From a checkpoint of a small image captioner.
Model: 1.93M parameters, encoder activation silu.
Training: normuon at rate 0.02, 4000 steps.
Data: trained on views of escape-time and Newton fractals, 72500 training examples, 3.5 epochs.
Rows from block 2 of the text decoder of a small image captioner, named by matrix and row number. Rows with one number belong to one neuron. Each number is 128 + 32 x the weight over its row's rms, rounded and kept within 0 to 255. All counts start at 0. Numbers have three digits each.
After each neuron's rows are labels from the 100 texts, of 14976, where the neuron reaches its highest value: "tokens" is the input token at the peak. Only what is clearly more common there than usual is listed. The data: views of escape-time and Newton fractals. In brackets: how many of the 100.
# fc1: MLP up (decoder.blocks.2.mlp.fc1.weight, 384x128), inputs 64-127
# fc2: MLP down (decoder.blocks.2.mlp.fc2.weight, 128x384, transposed), outputs 64-127

fc1.209:163114090119093089119159087148188054128166126096088072153063179125089133109088116122096108067063152122160190128124167118161152131155097119177135173131108167112071076084165134165132128152082140
fc2.209:148118100144073118160148117090130175107087127215138155110139188110156115099121104173132114174116131086146092109087099107112128133126122161135117088160082086095144164187056095140086167151115159
tokens: "," (100)

fc1.194:197135167090161124057113153073153112108110190120196137074150135142143136150124104086171156103085129093057156155099154168152167111075144079040217085128144097139105138100111070135129109159092114
fc2.194:114128128123177098187115081154141127166184073143162111117150156146143127130130138093098138133164120104160128146134115125131071111119170106117123113121112193037180097127168117077120199121103143
tokens: "colours" (100)

fc1.272:147118125109093085177090123114124116145072204101183190184130135170078160116078104116147086162117121120079156149112242104128141139114130188079151159159133135146100096121104051163132095117160159
fc2.272:172072189093157193090139103037186096197146150102179076117158180171101160133172120148082065134081135094111095123115166149154109124099154100165135122131148189075170134146146144132114158089130124
tokens: "colours" (100)

fc1.136:189114118125117141172148123119111136175126148116118162082092136136133141128124117156144169088091105146176126126152118125095097114083118105093156168136163178167131100101153080118117171071125094
fc2.136:195182073202142126089168103162079144164130118120126076194077069145113139150137165156135121125188123091119153117106115167151120143151169121163096123150137126138122082147105144152110131125091167
tokens: "of" (68)

fc1.54:157154117146134136160132136082092099142095183146196184109136149139108140172080085115142120081109111065061189102116141133190145106132151173126192067146113164173141118099095084132133110153175144
fc2.54:125090158116122115108121077085179106164121129142165109148179190203106145105213170139117127167098139167118094143121179140139149105123163103097090142112149113081123079118130122104140114076086177
tokens: "colours" (100)

fc1.197:136151160153081145086145062138123116051151124141078133133141111105137112174126133160071102160117120123130126089096142152106137053155102102193124115173078117104121089055130166101113058107068126
fc2.197:102089136131123122182094144119103117187120133119175142151063128123087178138154080139176145126177122173091095124122140072087169151128099159035104106095153121140147164135064130140152153182135113
tokens: "of" (69); "," (31)

fc1.69:124133122107115126107231135168121112165136123154122172144085157103195113099132117179117124146097154145121098143154178151193110126129060159163149180133087135109073147126187108161073147079136189
fc2.69:126069152113139138138157064177139096129134114110125148087136144115155142135122130122089074138191074125099149136104100112118122156132128095198168054059129137111124178146099129121080164150106167
tokens: "of" (35)

fc1.85:135152104121132147158126129096094095118104206146184184090139150139140133170060085122153111100126111089068163097120119137181127106150148178153190078152114147180142120125093072131135109125176145
fc2.85:150063168125130123100133059090161102160132129143193126146184202182111152110234138148125122167115145123103100138123159155138149100119144096110090139115161123104132084127143109117130105092094189
tokens: "colours" (100)

fc1.267:064153081105111166163129144146066124104134085112108084091149148094084153089075164138143139154096111098130150128080124075161115112103135119055111111099141143104147145142092099167100152120181131
fc2.267:119093147121118118094118145121137142146067169176124107167119119121127136085184151125042090153118112132101090129056201120156152142109075107159146151164101162093110091137084110175173092145099123
tokens: "," (100)

fc1.304:096080185099146161142040185121100153127160093109108149101145141134121158143145091145169153209141092082134113114156100137135134106135111097091127129150162184122109139123096161167122114134115132
fc2.304:171105161119127091112149097127101231186129098134112135087159105165151097150142074093157126176116117145186192169105147174133103130169128103116131138095136178069162123131134127077113151114104147
tokens: "of" (100)

fc1.169:064091099164108082077091143144129132140111143113025145149131116135149124139118103141166199124116136201133128168199163115124167088121103132126134176111161130165098134146078114150170120166097143
fc2.169:133133159100102139134136123138107123201129101170130126129113188090073139166112180111172155139120144063163153088061148138115110116162154089162074125160118135073116126108132134214130174116149148
tokens: "," (100)

fc1.265:104116138132162074102151200089053119150158140114119117182132074126058156172071102066132186153116119091152221183140175124098110119136153109095092148160118147175080171111178176105128090171108116
fc2.265:126125106111118099094101161036089125074163119143134104119096096127139114099127111159086076091143121109112096150174163136149112090108077114115116164204141109143165141187098077132147121162149123
tokens: "," (100)

fc1.259:077128152107067143141188129136184125130153125183190140157181113138138140162136136107165118146159100093108115132084094121202214097096155185161179109166151135071134160147155165174117092145165156
fc2.259:167126111190082122117106110060080156167140155115129088107090157115150152099078165053140140150111181181162127111120126169073098089167135081109123149146106145090093129164141110099131144064078118
tokens: "of" (100)

fc1.252:065061124162089116112160105157136148089099138031197136194060074139097100103080071130106096120145156110158142220087117130136111187118147147084121110127119164130120082142179146088127108206111131
fc2.252:135112088117103151125140071126153156130179083142182138091126127092205108130154192105111030154101089110088090143129057162155098086123140073142124066140110137099142159159129107060122128120129095
tokens: "," (100)

fc1.250:090057119062057111155076149161169115140090181090199115137160127109091148089122166139095088173125149134095127125136166104104103151156189123144076139162118117097149185076154097122162134136122164
fc2.250:154164141161210124140135140081128138140158140176075153168093141173148151137111132130192241099175101144183114122056149156153171115127129171097142169154134201116122131128108165158108127128164113
tokens: "colours" (48); "cubic" (15); "quartic" (15)

fc1.310:152128107077145100129106095093063098139182152177163078143071084119080108175093114183149127121166108085104079154124176147080067131108127137103114119077181167174176083154081099150116119129120091
fc2.310:163175127141137154139136180139076136140118101120124123123041148088101112097132154073118125105131201194078123135120130117152119129101116128134128114089165139121147113098079171092139144045137098
tokens: "," (100)